{
  "encoder_arch": "resnet",
  "model": "spectrogram autoencoder",
  "dataset": "synthesised imitations of 52 everyday sounds, one a clip",
  "train_examples": 39062,
  "n_mels": 64,
  "hop_length": 160,
  "input": "log_mel",
  "win_length": 512,
  "bottleneck": "plain",
  "downsampling_factor": 8,
  "encoder_norm": "groupnorm",
  "encoder_activation": "relu",
  "encoder_weight_standardization": false,
  "encoder_depths": [3, 3, 3],
  "encoder_kernel_size": 3,
  "encoder_stem": "deep",
  "encoder_avg_pool_shortcut": false,
  "encoder_widths": [64, 96, 144],
  "loss": "mse",
  "latent_channels": 16,
  "decoder_norm": "batchnorm",
  "decoder_activation": "silu",
  "decoder_widths": [32, 64, 96, 128],
  "decoder_blocks_per_level": 2,
  "decoder_block": "basic",
  "decoder_attention": true,
  "decoder_upsampling": "nearest_conv",
  "init": "trunc_normal_002",
  "residual_init": "none",
  "optimizer": "soap",
  "beta2": 0.99,
  "learning_rate": 0.0027,
  "beta1": 0.95,
  "shampoo_beta": 0.99,
  "eps": 1e-08,
  "precondition_frequency": 10,
  "max_precond_dim": 1536,
  "merge_dims": false,
  "one_sided": false,
  "adamw_lr_other_params": 0.00094,
  "max_grad_norm": 0.5,
  "l1_shrink": 0.003,
  "max_steps": 5900,
  "batch_size": 128,
  "epochs": 19.3,
  "lr_schedule": "wsd",
  "decay_fraction": 0.2,
  "final_lr_fraction": 0.01,
  "warmup_steps": 170,
  "weight_decay": 0.5,
  "adamw_weight_decay_other_params": 0
}
Rows from block 6 of the decoder of a small spectrogram autoencoder, named by matrix and row number. Rows with one number belong to one channel. Each number is 500 + 50 x the weight over its row's rms, rounded and kept within 0 to 999. All counts start at 0. Numbers have three digits each. After the name is the row's rms in percent of the matrix's.
After each channel's rows are labels from the 100 clips, of 14976, where the channel reaches its highest value: "peak in band" is the frequency band that holds the peak. Only what is clearly more common there than usual is listed. The data: synthesised imitations of 52 everyday sounds, one a clip. In brackets: how many of the 100, against the usual share in percent.
# convs0: first 3x3 conv (decoder.decb.1.1.convs.0.weight, 64x64x3x3, each kernel summed), inputs 0-63
# convs1: second 3x3 conv (decoder.decb.1.1.convs.1.weight, 64x64x3x3, transposed, each kernel summed), outputs 0-63

convs0.47 104:466529493391501549408460554520540523536428558467663451526522477565503582533498475420438522459472502510502483552455513422497514528497430499563515515493492512534425576486534520425532614485522433
convs1.47 110:498443509590523423467546451494484451408507490519379548531482522421483379468516482522511470515490486546393482455538446609447508496528511449499430494597472553415501440526467432518485532566467489
peak in band: 1000 to 2000 Hz (54 vs 18.8)

convs0.52 095:506548436536520553496445462459421510511527469517471465438504429502408419482466522574509478527417459423447493466547550517479365476581527512431486424472438640509455450452499478488519553480443486
convs1.52 112:500506548553452489499549584558516455454439532502581536614513545534501519509473519512540503477623551517601509443446501544527534580488527552471516576592559366438549480553532498466454517500555509
peak in band: 4000 to 8000 Hz (63 vs 25)

convs0.15 086:429588537502426538582507470497497544419546543505551518588546515449506528503498421413589575538531507538501551486513544552448527497538503554540493465465523585485545480499516570479534439483326506
convs1.15 080:446445443550426611417439541464506488535541484438381480452485433549538433432543557382490450549471521490462489508462532410521508506458525436505478528506469425613512537515509513532473478434503465
peak in band: 1000 to 2000 Hz (40 vs 18.8); 500 to 1000 Hz (38 vs 15.6)

convs0.30 122:526527539563561512518470446523495474510446477563518543490510486469577570458536466443527432437520553527469496576474438541481489480450465549559510487497651593538492554370592586508501477513511409
convs1.30 088:530467443406431462456523593547535524502506588486470526498499532529503430527460561560421555581439457516611499466458563464488529545563500455514488521524431429500430486570520395444454493437536567
peak in band: 1000 to 2000 Hz (47 vs 18.8)

convs0.51 109:441559521575416585576517481538551579462521528635583458491522512478467536505493405447448477424496526574483488539466491582461567541467436460497478537561443430475532539508490478576463563532518466
convs1.51 092:516480460430530465464539498410514424540429459386388568512445436543511449507551597547490531596462451441602528466524524423559496520477553496506505472416456477496443475485430532461485453500480490
peak in band: 500 to 1000 Hz (75 vs 15.6)

convs0.28 079:557399547551430546484477476577490527433405558639520445492513460543509535514527525515573494470513541501503514457504547501519534492583493535572469540512535505526500524340549526479526626507543511
convs1.28 078:488456501463520424443483491472579455559627483404441588461513441493472502433470493535433580573564452491497541483624494416450488466637480535518514489454469487513501527537505495434493497512452475
peak in band: 250 to 500 Hz (27 vs 9.4)

convs0.19 111:627497510517568583457499545585486484517471435487550556476445536362503544460496543460504582443441498436408510517472507481493467594433553547441536518553554470516502532544538572491509511511411470
convs1.19 104:361511458501513475626518468418533502483513504448427483450506491529520469559432469504503419527515504508590522474514522543513629434391502458605418460497464498506486509485420504541468481518546553
peak in band: 2000 to 4000 Hz (50 vs 21.9)

convs0.17 106:406505465430483492467481444498516401450553520532552408454531539496556501465535531510487500425444466444513404480460534502490512459556484497563550434540468652452473414454470572421444469554484469
convs1.17 105:515472534545503483538486598520499556509366469500432516551494440476480526524475449501531473599538522518488525438498488516531577632469495496451464479518499339518584611516512484543477536449454542
peak in band: 1000 to 2000 Hz (39 vs 18.8)

convs0.13 088:522540481495525516405493560555575500525541579483489526470518523532447496534477529518511585497534441511465533500538536559614438495519472490478527576538485426461498492698475505536611432542553517
convs1.13 086:543579567466538526519518438471381445499512428610516453476521496459590486504522529496547423443452479601516494482467540513531490501450480476412545453508517529574537512460469559533376468433413466
peak in band: 4000 to 8000 Hz (92 vs 25)

convs0.60 083:523532575469514499541497429418502460467503512535395534537530484448525529462479528537603614513490429464609488593501495425482529476541524532541480531507492605492474480549485424598574587489482444
convs1.60 097:474450469481510472471547580510512472488540519471499423459448508530499456557470462453451449582459607522378438441575408541478417465431496499516525499576423393484517488512483537474512530588556434
peak in band: 2000 to 4000 Hz (56 vs 21.9)

convs0.21 082:531488454402518544439492396516459402470387496495588422517475490527504400505477546468503397469527460530539530504453541531500389557536602509494485453462461447392480481509544491480460490534521506
convs1.21 107:482515552497468483547521583409558531495549484517425477425460589433483573408402514465476544569405502517468426450481488550450521463442448536564503498544559540547449449491424511400538480450511481
peak in band: 2000 to 4000 Hz (55 vs 21.9)

convs0.59 098:461545460453514479479522600471525449518445484514510419494520553428547570574425495452516500537472436512533404522393509568447452627454470506558467576464442509421559429502456551447495520530478524
convs1.59 095:523529562552485488463457404519519504507512542545494504399471450432515530433505493532546540446436530544477630446599553457596510392565479479489557431480526514548454506478587496522554492442507421
peak in band: 4000 to 8000 Hz (60 vs 25)

convs0.12 101:480544487478446428488538517551521440432421406636494449409560413477451452503567464478554500455457484505492452421483528485438513573494477493481522460484476463498498472476512408609533405489430483
convs1.12 117:512481441569545602529447451447465518555530455326445566549446565568540511510480541563425479522492492492581582515522524442557459459570507551501461555448509531543511498464473523407476531519517518
peak in band: 1000 to 2000 Hz (54 vs 18.8)

convs0.56 082:444480446439529477414493415474499575511437572528467554531500448444555485529518497544570379481508555573523516462493521562495435503499504422492526532501593502462642538506463432528396510471475451
convs1.56 089:558492547539500495526479542517494460546566458448545458450494486458445503363429522473467527484483488444469349523559429490441553516466491537544457529570491497406402436459549548395515495467544489
peak in band: 2000 to 4000 Hz (66 vs 21.9)

convs0.45 084:475487466452480524522590449491475392489519549592573432520490603464552558407513537463425485481494522500511459516515505502523568524513555484558491517410553435550472520596474497498377504595443544
convs1.45 070:455465513482520555455466513566562605526531495517490500469479476517508438577519553473548419609534465624493562527560536462513427537480478618557501480573480508513528441504592485457591476467525424
peak in band: 1000 to 2000 Hz (52 vs 18.8)

convs0.10 096:453567606522551491489434454539524487463451541510418481490492522494476411538412509414502521466525532457475475547585510527568583545543635526456505495466546526474466438370489537475585520473527467
convs1.10 108:589489480424431474482483479495464473489497515507588474511448383472474556469515468561497424459506454525460510452435471513444450433470442443526489459642406469495573500574516424509456516554402498
peak in band: 500 to 1000 Hz (39 vs 15.6); 1000 to 2000 Hz (39 vs 18.8)

convs0.37 111:518447437515498578512458459547399469520470499484541442492537504353479439431517452482484433519431486452498607457476529563583463527468550465410501575435466447529533478441430521426486504505564480
convs1.37 121:487542562481496484442458491478592454458503546552543629550471490597458558589574487481533507486494497464506403497520557430516503487520482436494523449528553533514548569503492497594517558473344540
peak in band: 4000 to 8000 Hz (79 vs 25)

convs0.44 100:479539500514473461466563515604496558508514463471605601466604490530531562455468428479538576581502533608540500546534495496475468457495537498514348461425535518547500537528496488494546432423520511
convs1.44 100:504512430537509536534381480445503492515425521491472370525466454519491403582551498384552424426466465447435534438451464425532558469384510552505553476535455519500501520485504500532487525509493437
peak in band: 500 to 1000 Hz (62 vs 15.6)

convs0.41 081:480579478526503437508472510457427443466491461584526486543591477489623437430557525483558465456405542530508444521510521490495501512456484449571544490606555498546526534533561498645496421515465529
convs1.41 098:450462412500511554552475476508492510510603468412382604513443523518449464528427543428553497560613511492571523552476467456497486490482529505486447504368477477444440491503425501532501543574481482
peak in band: 1000 to 2000 Hz (55 vs 18.8)

convs0.38 094:435508539440510472499650517507436543474436538574554545533546538502527519617505549455411458514478459524388513524435490570578486455488519572507428469495544530567480531548544545483497411539506481
convs1.38 098:546530481517494525490418515505577471469523537482377515481457396484532508326546449576498518540560578440564450546542493506491519599483439412469516510444453510451575484506450463482501491490490531
peak in band: 250 to 500 Hz (41 vs 9.4)

convs0.1 088:620552491556499495527461408525477530505419562505470460519443455513507579529509555479390552461488546476474553604443500422516503483474551514549494540437487531585486595600490449484491571544445455
convs1.1 128:494455500481515515421490576519490449459535538499501556521500501496503460493684474371476439489448587469489440490466498470450555496533486452419453460542483515391569567491447503560501502408455504
peak in band: 500 to 1000 Hz (35 vs 15.6)

convs0.32 117:459560515480523539460558483537499497479427475531490384451521526502533498497546488472498431451383331495511468482479487553444528527486527550469514450566516510399525453551478531492381384499465485
convs1.32 091:529508485540526525547395460480519549483608510507512547479579568458486444496394572488549529539607582542472576438471571546556421538485424543507434571457513471542502470468579501431487511494525528
peak in band: 1000 to 2000 Hz (58 vs 18.8)

convs0.49 129:424502498461542475501488457443482625511444514526561392412506594532479495516492494485492486531473427589480463367520407570511540477446402504501489474450530489393542469458473519517472499496445546
convs1.49 107:541538480509517521471579510579543370433599497507459641474470439472540613521457444497456509420441477437553474527450584463478434506499509553552520493503500510521484531467548454460527534550573473
peak in band: 1000 to 2000 Hz (55 vs 18.8)

convs0.63 093:545559492604585476434493417614543563486480524491445431419553532459595559478502464546541512448496494480541478472418498554458512502500439561494513511437550430500469510477535511580494443444617507
convs1.63 091:471484521388441514557464588381491523469515412507625557535464472510443386468540507494434491455472448565508494593494457475551537459471495484484518459537489472419500499455533559506542540547414456
peak in band: 4000 to 8000 Hz (92 vs 25)

convs0.29 101:402535615498521483516474589480361594547527478468518419445524471530530448462526598555536466524420547460460437498474530492519442449446561512486486489497474592483454496396493489517484540493513562
convs1.29 100:565501422468565458509492412527616441441381515563456571523544538495457501570486418448464544512591427553580602475522505559454542501481483481444537512539537463500509511577474529514519442493521471
peak in band: 4000 to 8000 Hz (57 vs 25)

convs0.53 110:472530604447518477471485645529495505536413542475527501515514476276550497435526550452547441488496428513488458439497530490495515525464566533451516538509536466454517478455511513478438462475456503
convs1.53 099:472483439501459459549566336506500515449523484569506403477498543563434518577438546506466486491460538542453584475545423607467518522482424453547545412458538494453533525543503486474513474485588525
peak in band: 4000 to 8000 Hz (74 vs 25)

convs0.14 104:475493586518440537447384441434534324499542462529498540552564574483490540513505514452546561465476526506437460458499585542511495526479440475531486485550536445495532412436521569531501417514511556
convs1.14 082:475506469490527480463607581509525604545552508476430457447474485525515409557571546604492543517448483464620586563484523420522470434540587522422541470500453514542523455535502446510525485442493469
peak in band: 4000 to 8000 Hz (67 vs 25)

convs0.5 085:459410556424503501560443534543554543466455566488475426676536518468575507466509551448589525517563464498484472509498563472550500495474530553566527496483491502489530525663486507496512426478506487
convs1.5 096:515495429556495478434576395480471510465539441468472568290441473522501458472468424483461485482413586459478540528509409530432500470456502438492455511519454478537473506451517483524507519491438511
peak in band: 4000 to 8000 Hz (56 vs 25)

convs0.57 093:477535531526555513386485448516502624528570520489512531504517565519436581544430488478539535486509462533432493503435469487508537496537548518534512625415653511536415576498468550489459535515531473
convs1.57 091:505495436451418486576498514461453561537460472478474533507470484506532418460514504478571462595530573483561501472584505435525387377406542514469509460505383500466563466569468458542559467487513459
peak in band: 1000 to 2000 Hz (42 vs 18.8); 500 to 1000 Hz (34 vs 15.6)

convs0.26 083:571535454507540457474477547526528524518497563421495549544523564519582475520465476526506602523588525537439462600450448506432509516562579465518504433493537553519471576605496507447527621479584448
convs1.26 110:432453538490453482422535428507451493402508482497470453462373457489506488463520458425483464528354576478515526510542489418550495343474476469555536528517459543452539474519520463463501512471429497
peak in band: 500 to 1000 Hz (39 vs 15.6); 1000 to 2000 Hz (39 vs 18.8)